From a checkpoint of a small segmentation model.
Model: 19.5M parameters, 48-pixel images, encoder arch vit, encoder activation star_relu, encoder moe expert_choice, encoder num experts 32, encoder patch size [8, 8], encoder layers 12, decoder norm batchnorm, decoder activation relu, decoder widths [32, 64, 64, 64].
Data: trained on dashed paths with two dots that lie on the same path or on different ones, 147500 training examples, 7.8 epochs.
Rows from block 5 of the encoder, named by matrix and row number. Rows with one number belong to one attention dimension. Each number is 500 + 25 x the weight over its row's rms, rounded and kept within 0 to 999. All counts start at 0. Numbers have three digits each. After the name is the row's rms in percent of the matrix's.
# v: attention query, key and value (stacked) (encoder.blocks.5.attn.qkv.weight, 720x256, the v third), inputs 64-127
# proj: attention output (encoder.blocks.5.attn.proj.weight, 256x240, transposed), outputs 64-127
v.73 096:519488472489512535485482520507517474526471476482510513516516532508541493535553479462522502525465483494501521479506487482501519497461459520525525477535523488501508479513528471478445457530555529
proj.73 108:539515473490522501515496516560500528490472505488478519507506509472513513510501505523523524501504477497483502425510477501482511519555478496507476511483478488520473465492501489530476520535501491
v.74 118:521485508552484451535493519493521478468502514553499480547459509423481470429481486493520483493490518494488479493475522540462437491481522514492498498489501526492526524481523444508522481520511526
proj.74 114:466505511499517520477467518452503499452466516480522503551501517520507546486469503533486509505526457518530477502506512492519515504543482503525519491518529492528514457489488493532505520570488502
v.75 112:481519516493517493467445467505465501455498482484543496507515500497508515478517498535499533464540477523525484526481496482477511561467504553521504533500504492528525472490434513491525477527533489
proj.75 125:492517485513472527469435533521490536493527462481506488526536525504510468494510473472492513491504514509473497490481480458515493447501495517518535471508529491552533417508484506521507493531538510
v.76 126:436450491510497481476525488478510488508496478518486506498536511454522498487488490436487462526497534495478473496541508495463476532516484497540526503527544473460480490514457554488512472538527489
proj.76 127:501494486519487508500491462479519446471527534487510510482510488492485461511520507508502547476536529502482512488443494516499497471515506486471501519494492502470471465451494446487491534497509506
v.77 109:481528491517488449460469473504502489513531510478522475530514529446528510486483460502539521502478491500477482521502481499487512483530500468497490527498499483494520529469454492491490478466486491
proj.77 121:519506501486516510504506508516496475466497499492510519508497490514515495516498530533523438560536484473535463476507471479499546460490538525513490472502511480490541489504433508475479490489484528
v.78 111:491492540445480506512496489551513537467479499544533485509512469539503454452498466454576491482503511505500513463511461519504487488454544508502511484496529550514491493552492465515483483504479495
proj.78 118:452475500494505505496531510453484508491518504492476485499481501477485493425505483493489531504496427515501474510502547464536463506505522530551506512518510496492510474502506486511522481549495507
v.79 116:474495460478539511500512514504477554499522518482497470492527496534493499533519485511499485487523469531540529495483503479537498499460502492510560491520477509557537460521493511527504501497492477
proj.79 119:490523528487520517486499471510485488463523479514489518524490529533443495491507488521538521513504534571460448514512508513513528510504503535531525551546473493450484471509533499488502480452492529
v.80 117:538491517543490517528484524539516494498489493502458521506506469475521520548492460497464490500481499519500502520461499518509461514491491486484509502510456477506495506504453505499496537532498512
proj.80 120:451455473498516452507510494544499510512524502482489496505535460453509479539529519502457492503486539502505522480496502508508497499492502478498529455504467534483532458507507505505490462529512475
v.81 114:480516545516459484512528513522522491469484491557499518496457507488493497499487477481536480513522536476519473476511482500542501524487455481468505458467475507517497477515497511518477522493485485
proj.81 124:531484507502486514516530556551443443473505503485493490515498481519521514473524478540540524506508562522520477511503527492487499506522508567523494486496479506472486460442455500498493481492509520
v.82 119:481532500475518522494583512452475491481537513488517502542495513475497513505522482430520498553486477493517508541500499493457512478480487509452514493516501514494513507531503513503475559530469516
proj.82 135:504559511458493493546498530473502506441491529550491508484526496500507518516490482490539541506515464495550496510489479496474489491552485530527538541496510538532437520459469484482532493518518477
v.83 115:520496491529532532511501525529427523512451479509489503459468528469550503486522513480468475481499478521462505501511522482534531510492513491496444487486446531465490536477513510478492470517521506
proj.83 121:490565496432485486485530487496464527520509507480516479493495513486515489499525480482462464498479534467509483513539496478486484522461436479477499515499513518507485552495496504440495528502490473
v.84 110:520482462505496448537557465484532497487511513517502485546456505515523504467472505508483486517506509458443452515528493493488490494532464501552491496515516473482460514494540497476476467519478525
proj.84 121:536486499457515512499532449448559482471503477534458577490496523487491506494514481502493491531516470522505546507475511511493460513505490493508502463473492472480508537462493472515536508509459434
v.85 109:458522458510473531476467526474444520485494479455550503494522469484502529522521498543499524481518488510510472499473475420506507482446509498539481523491504553487490489489478512497541549510474544
proj.85 119:458457494518502484491486502526476487524508468495488524485494450509497488497520547488511519526541506486449486525477495480507505507461490508484488516539499470445562517478497542538473519474505482
v.86 116:480480492507523487522468505525520489511537504524456491494478488504485503487511479492528467562417557498521530476484519469457512519501494488456547464562511528492527513494463533508501467481518507
proj.86 126:546469525518515480521526478468522493535510541489492519508477498497510522489516483543523505473537451488525478491502495514505524528520457498494478492477484479502505516456518500512531513537499527
v.87 106:488458465538509522536509502507518477494497523556501543538467548510524483482470498464514455496499508470487493486438508516504439484466460487532491496525477480520509475463527527470511540539538494
proj.87 114:499486513512562515533505472529510494511510523508453494555521514515442522506512491521509499539458549527451511484488484496491462493508512457498513501523498486466482478456495471484493488460468485
v.88 121:528504499526463489511527469485519494494516549545480527465505476526511477504443492462510495473497544483449521502469479540526497523482540540516449521520509517528501533508503515472536522528512494
proj.88 132:454492511492483482508516518474541470489493552490459516501488531499452489511516502505544490508512522502532455540520498483495511521527519525500542503518475491481483477525521492526489484485491519
v.89 118:498512480503458555479485514524498500468478471546562518539477518499517535536503445501513521542469483552476475481501519470508497523519536555507478476474432505553525489570496529529498496498495517
proj.89 127:502489537509497453460502530521478542478501502474471509510487500533510487527489503527512534470470524505573461527536491474500490499482513470486506470517507505476514507479505477499504528515517540
v.90 115:471495518522545507502495505538463508501524465473488519470557500504526485528490508510480499499525471520491479496514519538512514458484518471477556463477562526487479521521500513495470500515496528
proj.90 123:510443486481529499460516499488469502498463509519505503532522515502545468525509502498426517506465477482493479491577503470484501514473473454511517546514511502545547497503515480502504515505520484
v.91 117:480486474494521509464549525489502558527482491531482483525474462476493534522463451490486479474506515468529528494473530437492440491446505488481549516503496487469554499504516512515480514470496490
proj.91 126:472493492494493496521496507530544486481510500524505483465513469462517461479425484481493482494524489527440493498491495497502486483526545476474555451489485500530556512486476521472481465511472488
v.92 113:487451516485531510487470474531509485492489478473514508509453460494497518486519527443509450509507532510486505511492515516484447483465452512482520489493506469524513492506523469492481472484513458
proj.92 137:493511499506493556532508476467523478468531464503482530535457500520507505504484490506503539508470545589464482470486469522501478499510529536522481491479498467542461493493546469494543465499510455
v.93 111:540476504494560542484482517502460485513482475517489491495510518499511486526476522497534508475512509540499521499522522455515497478497521452498455462497531480515526438551470519475473488565504452
proj.93 121:486479533467541523507480465503514478468484486505511514507504491475486444517475493512508491546474524531501498498527456539497497456552513513547474504522495510475551507551551497475520485480456524
v.94 111:531556495513496498498494522511486488504518513516469518546487480493506514455493490503513503449514447508532493467510513533509493501514518492523473500489510505466528503461519541473496534532510519
proj.94 130:523490499480500529462489524475451537559505518520521460546468484455462534534470475480472528506479498482531461485531512453512524513470532569519494468490534507516514471484469487508496496517490513
v.95 114:539520508478532446519544458477502514483487471520473482491514513509487473501495508485467516502510478510544531519472520490541507530520501542539484493480490481496481471488480454479511487498523509
proj.95 131:529529494513522496488485507483521525499498429493491474483485495514502545493505545527539475500497519488496525492488507506500488502518505486505497502479445498480480483551495510500503468532494454
v.96 066:548468496498468521495494477529520502486489515505480565436494486564487543463468493523509443515464467475494531469503492488546457493532504478467483471500491520544476496514512503540524508490517488
proj.96 044:454468488543486517518474469496514473518536483517529484467526487488495459459523521525494530464494523513505508537534516487517539526469514499566518473474496503517539492506505504453516509505534464
v.97 060:527519497523525498514514503463517487496459519476495497511500494537496530470483511491519466460505475484519493490482516461494508447481466466502488443481515493474463524572508497524489500511511497
proj.97 039:491451485554488501500456498526513482559487528526495497495530520513506458468500475520478527501492502510484474464514505527476507532515539513510486487511462539493555496459496476499541516499512452
v.98 066:520503529548520479502478495527505484475463525509462457503546511492500530442505514481512526511507465527516482524483480459490496470534494478494471488426500451484470533481504499500471462481477515
proj.98 045:492501525493518508490499482510476460486533531460505496507468498479466481501482463473472528504472541507491545521512475452521538461525484520491499470553508517483534491513499480504543487555526480
v.99 065:511495507510514465506479529522471517465472476542513501505501483505509520482487528495482517489527480528505490495494487447493525539468495500484466492503498422510482554465525531503508474503467469
proj.99 040:493499519497476530530499539492467475486498533484502472528516502458440466526511521494502477530468493475511522512494479511510453460496530504527544514495504496468557489511540512519436499500492505
v.100 086:522499524518534475483503527501527562491506457459475510493476485512505480471479514546501471489534516518498500461489511493485464497498499518509532509487476484539538524506523500514515503505511466
proj.100 062:471524493499478498509499491502499485513546516529469485464467489472518486484469495514471501511501486464474507479526472515491509513525520481472461516531560540481480499507501488502493511507518513
v.101 063:491464464547519493505516514523500484477530500459499572481499497489496491461493474511518559547491470511505538501510493501517512540479468484511462495515508504503513510495519482506527496493485519
proj.101 041:488502515478516525559502512498472499453491482506519450491468490533476495516512519509505518501520529486486518501519499500497497460507446517510490508520529493443467507509515539500493451466462500
v.102 081:528499497500528498487522513536526547534490516455480496481495483496500502431507496511517468517520521512534519449497535485472472488509493499516512444490489507493519499515494528502534532513549500
proj.102 060:467482492500508488509483497485516503508535494497488498526503531483518469509463543522536482481500470488467546476507443495517536517503547508509501468463496498506503486508509501489490502493526503
v.103 075:500486463510501465496495538448477496522531527511532517517515466502501506493523479486478511475473487502494505483523455495539545506474489495495473522499549487482538540514474510502470519489443515
proj.103 058:494508518521489497487483502495508489497485482536505473540481500505488491500527490548509515492492468519499492504491541494497475487482530501493532496509497511488477500471511501518506494479511475
v.104 077:500498501476509456498513499489487525491507513452516490475517492499524467510500509457463481500467498539504503488532438465489469493513506481494494515502473459462541503493470491499468501512489532
proj.104 048:498545500515461554531542508523481521456481520484495513516437525458442527507464499486533524538475514495490493465487519522519490499486505498533527490517453473520488503485506520482451514475474482
v.105 080:512523526524475495467510484527512463522480492479480510506520510478531464486453485488539474485492509476497497537490519512521459456515480515483489498471509502512507435451519500507467449519481563
proj.105 047:506540479467483500525499518480485535445507507477527480478485475518501540537509485458458488462495517534466522515521509490489529507508495528466477498560511488491485488562443481486512537521499465
v.106 103:513492490508471515509522480533502493465480501455498513478516519531494481493474477474530492491442493501540511511463509508489470520537528496472493467500465546514475476502503485527489524496510542
proj.106 073:476497519500471508496501483502481501487537516469530483505514496486501488492505490480478536485524527501495526489494484433520534534521506487517448508540497460516513492510498508483520498514522501
v.107 075:494498484493513481500510493502507500463509519524511502470498504505498486478491526513469548526495472543470473529492512460502516509517497479500475473489478493520486514485506483484491473471451457
proj.107 057:486489499496506524489531507504491477483502485485523535536481490466529526511556482464509501507508497473488488485484508541520485454468487527510512487512474494508508499487484541486450512530475481
v.108 087:503486474465488512524468463533492517497523457478499536450494512514483503491454520517493519525498467552533501493532461534516459508495509521466491545508446527532469466508533543505509490495457476
proj.108 051:451472516486455516518502523500500469466502536476526475481537490532494526491502483474552530500468548480509540523498539515511500479488472531592494529506499471495525496515527521474508512497497523
v.109 068:510531500542478472507517496520492508506476488471496478513543506488507518467481471491523464462486483483489532512455488496498510483532475479490475459490499528481500533495491502514493528474535515
proj.109 053:510494543501532530468511498482464459529482494501518470506495510505508496527487520494475506505522507513491482494495493454503487514491505533469476512482534485478482477493487467561523510542513513
v.110 064:533524498511503481494473499499516481507493524570488448515495490507511531526496490483515505487567503481497471490483542511483526528513556507542494493505488492552476480529506529474509488549504519
proj.110 041:502495478480495485474496509469479498516557483462477546530549501504507487547484489485514512514478500512536487494476481527500533507521481498518541548500517478515528486485516523504440502481492494
v.111 055:528525491525516485488503523523527533468489493533507508499514489506453515463525519482518490482510475496483485467536491514471550504436511516511487510487494503505430519460490500522511491518513477
proj.111 039:505478531480491516480519513509480490525501467532524461468525499488493464468474516517510487452474530477494522514514488507502508506523492507464495487488526517459454531502520475521516493495489485
v.112 081:504495497516499458518495483514496496519474522524463510484490531531502460458474513489528499505469545511504504524519501503484482495501493497474495468478520488516523465480531461525468489493493533
proj.112 045:480498476511484500497518500479525552507498455484494507520508500447459504503471484466480477462525510523502495482498497533510526472512504438497501475473478459514471506505433521482526506514465492
v.113 083:497511512461497494511510479530503470476476497488457511498477501498456465526500500463462533544557475467540468503464518522488477489513502507518544525497472518484450451488532502515495509514537522
proj.113 050:485516457516504508486480496520499537500515512511486492484521511485506476566509489471513518496511511510507495504531486492493501513506501481525514494521512475479539512541511446530566530535532508
v.114 067:493492504466508490527501479512500531504521444502494505469494534488542416484483520531504494518479538539465497538489501478472483485557476490487515503488525435478537465476514479537479483495488507
proj.114 044:483552517499481514490539500475496475476470495455498478511451519504487526551459493483495424512518504499473481489514507508506476465476512471507432544505466486528498497546465518483488514519475499
v.115 084:514494479514499490537476489468510486489499527530531479536512523519513506531517475513491466453509482507520513481500518471487513476485484506505528511508509524486507506552513541522483516484507481
proj.115 056:506477470539512528472502476489505473524499489500484568509543534483495488449513488492474482536489489495498467475484486533493488498535526475517541486475477485505549472447543467463535512511503499
v.116 076:495516524495500515452544489478517511485501498467477498493494498489507495486488494480515452519441549464505495453502498508494491479519532519537504488496462521530530479517466485491519516474546509
proj.116 057:502532503500482505513502541538518524506503500478521500457488480483524506491497518508422479489510527466446498531530470510495518483534508501473486486476478494491484492545478505515516468459506510
v.117 085:497460478484477506488491467491493447493511515521511523484498512504497493504523481516499522464472467484491529526499540497516504517494498495498476472563509525543473527498520514490531498485453507
proj.117 063:518482488499461495516496500463459526473474489515512488540534486513492494507536526465516506498505507533530520497466523506514500514470513489555507483485501473521539497468521513465489511503485485
v.118 078:497480493461493488499479480510506494468493525485462516488496495526476480495497467515498523546508505484540517529482509525490466506518492487476520495512511499512521452476503496531502524546568510
proj.118 050:502487482528483523478490458523510545508497494507487519484475493451486506515519477494475508454510510491506484509542496461516519484502492485527518484476483487483508493507481514488518481497480520